{"dataset": "melodies that start on their tonic, played by one synthesised instrument", "input": "log_mel", "kernel_size": 5, "stem": "single", "widths": [96, 112, 144], "rnn": "lstm", "muon_scale": "match_rms_adamw", "nesterov": false, "adamw_lr_other_params": 0.00084, "lr_schedule": "cosine", "adamw_weight_decay_other_params": 0.05}
Rows from block 2 of a small sound classifier, named by matrix and row number. Each number is 128 + 24 x the weight over its row's rms, rounded and kept within 0 to 255. All counts start at 0. Numbers have three digits each. After the name is the row's rms in percent of the matrix's.
After each channel's rows are labels from the 100 clips, of 14976, where the channel reaches its highest value: "responds to" is what is common among them. Only what is clearly more common there than usual is listed. The data: melodies that start on their tonic, played by one synthesised instrument.
# conv: width-5 conv, stride 2 (model.blocks.2.conv.weight, 144x112x5, each kernel summed), inputs 0-111

conv.18 079:130144105132123137125143177106054147098150128130108127151167106138121126140105077127156115148139108114134156108139117100173111146096127122131120153125131160115118146135158146157119109143172188149186149115143140132133138140160099080130102134161124156090088125129120170155130118097109122089119101131167129125136131124066131153123132130101
responds to: bass guitar-like

conv.141 093:130147142087114081192116145138116102152129113103144126142115148159136115129160167141080119108121110110172113129103089117126109125136140132133146093131105119081124152117110130116120087127132114115082162141086144138082099137125159095106137127122091179127153111150129154083077128118121104121118117109128098128118154147150159077166112145138
responds to: the note B; organ-like; bell-like

conv.31 085:124105108133100175126113132145147152143123129151164127144127153109129102089117119124114160139165154141115115138075140133093131161169135120131125110146189077080161126097145083107164157126098110111146116059113132104144123167118133136116099118112163121112100150125106123142132121097170129084115133111172108147131109112133167137157116107122
responds to: pace: fast; flute-like; saxophone-like

conv.59 134:162150174114119111114144118111167142159155179131123149170100154135176159139105155116136096118113113138122099141120099144121134145080144069080147134116156134132103131144120124144151145139141108152147171216116123149102167137135174158129158109132136124147124112109111119117142135133109143135139163123146094150103139136138151129123113182127
responds to: pink noise; white noise; thin (high-pass); bass guitar-like

conv.73 108:139117096125164137119110125106116111159133129079133104094135165133137112127141150138139112129121122085098123116128120133158139137108157148054139089096135076111138133135102137135131134121120100130111110124143127122117084124100170139106160173119103125144145166173127161137093116202093129110072164139110143129132117141120133155137138118070
responds to: bass guitar-like; pace: slow

conv.25 082:141140128115127148116138133132141145092129098105131118104157147129132151133121184097160130118103128173124121137097159132096139136147147133145119138159115153120129107119141095155118123163208116135106140114166137151129121143139161154136115159162153126142152103115133105132101117152122103101090086174181165125106105198139133107157114083163
responds to: pace: slow

conv.39 070:124079148134142151105120168110106174114137138151145138144180103110165131108164107109152144159160135159170126103149171138147122088101079121116110145126151118148119143150129130163125114116180146107201117117141119118167164135129132144139131137148135136096089114105113129142130152117139152093147147085106109108157137159112113109139081149136
responds to: pace: slow

conv.43 072:140137132119157135142152184116126110089116115064111138149105118096101144115129147122135138111105143149105108112182156125128119160148100137096146198125154171124127130115155144129156119125165144142157151139128159157146135142156131135135166150120160100169117110110130116136097120107145138140125135110090117132120115153158074062142094085145
responds to: pace: fast

conv.48 096:129133128099127105102129151107090151127117115124091113174104143107111127139110170135139158153149129130111124152127165110115168140098115094169143140137142146099074129091137104133142116125092146148142146208125148088153145112143109150141101169180168100120121137124139119141159135062157142125104149121098124161127142145156115119121164114144
responds to: pink noise; bass guitar-like; white noise

conv.124 099:115168141138094147115152135184120152172151131132126143131111150153083114138157139140124100142126098121173105123123107143165155114149126140171128145102148134132110112148146158116084099124075134135147132131101118105097112075158149134100131112135169111116145159137112145134142114169099119166095124120079100169129149095160161100112137163103
responds to: bass guitar-like; white noise

conv.0 091:127075147113160123142104102100165124178141140111142152123118170036105109115152135149163163146108161121116108098125118153139133137175123164101141135145144089127138097173129124131130159138158086162151131115133128128112138179126160109140116109140170143133116147126159150094107141155095142146150111116130147144115130144120114099143140152094
responds to: bass guitar-like; thin (high-pass); white noise; pink noise

conv.139 097:112131175132182135131110119180113157172121113128162164102107103170121132128122117141126115115105103143169123096117120129133137141107148145098160110127113148111108150141126111158177098141187153110130093106127131128136107109079110098110117125143121117124161168110109156076104149163143128103137135143158150141086159136110096106115152127076
responds to: bass guitar-like; square lead

conv.50 110:114151120135115123170146146180124151127140102179140145090166144142144121089156106132111119134062109161141072143119101154106131163128106141190103145105092113146109126114105109106127118139151109123154185102137110164144122151146137153110120108120119127137154099133148130132106119136177096128137123128140115165167152108180144133111145115148
responds to: the note B; the note F#; tonic: B

conv.81 083:120124143103120088114120074129138107210158139128122169133089166175174135129131125133134134107135085152081132130125126136110108140120109141145138099110146075096138138149107087090151105127125143104161146128118114158120127120093106121149140126160107123130090128124083140149152120143144119092126120148127138193112121107154172114118137140155
responds to: bass guitar-like

conv.111 092:132099146137135142128131093152118119171108128115094088128104099143166102153130153119098101159134132129096179131101129131120127135149126161093166117154166123125153133144145161161131130105084132082118111131171126099113122146105169154163156135182141128101141128116147090178127112111169142115139085132073133178137107119116144124115142107139
responds to: bass guitar-like

conv.53 093:111158109129106122151145111160112146099128147158121137156134141142149100088150157108108180116137108109132106133121140105102110133183160149146129062134128160101143134096102059111139106136140124163127117143160137126148138093107062136114140111111121123174126131139140103156120103088124173141118095109121128165139143149110145160157085125135
responds to: sine tone; bell-like

conv.65 075:131159143102121122130121156138123130136122136105106114115089131126142120131104106120088150120133151142104143092123089153088115135116149136158124105140136135181131136081179117179123148143155131156163059133140104145131138110146136098115153116106184140132109105107155178127138107130148112162135185147153125125149118171188107124125143173128
responds to: the note B; saxophone-like

conv.52 080:138106155141143135120143185158132118136142106146111166139112108118124142117098091118161143127154114141142126159136153137142103118151099152168114139122131136140110136130143110139131126137062124102153136116115113144157143123175172164101108120162140147117110125150120110122131101094155123092108116137052098096107115118128080107124100058178
responds to: pace: slow; trumpet-like

conv.41 090:140097134140157144132164114095083149077095124133136117186179092150112109163103149127078109154147133144140154166151159118120132157123118103140081174135158134122122123156144124162169127116122137139172117154150121123168183174114148109128115136114154129139143103133130125156126114133169127150151121146121131125157107108116116091111142085133
responds to: pink noise; bass guitar-like; white noise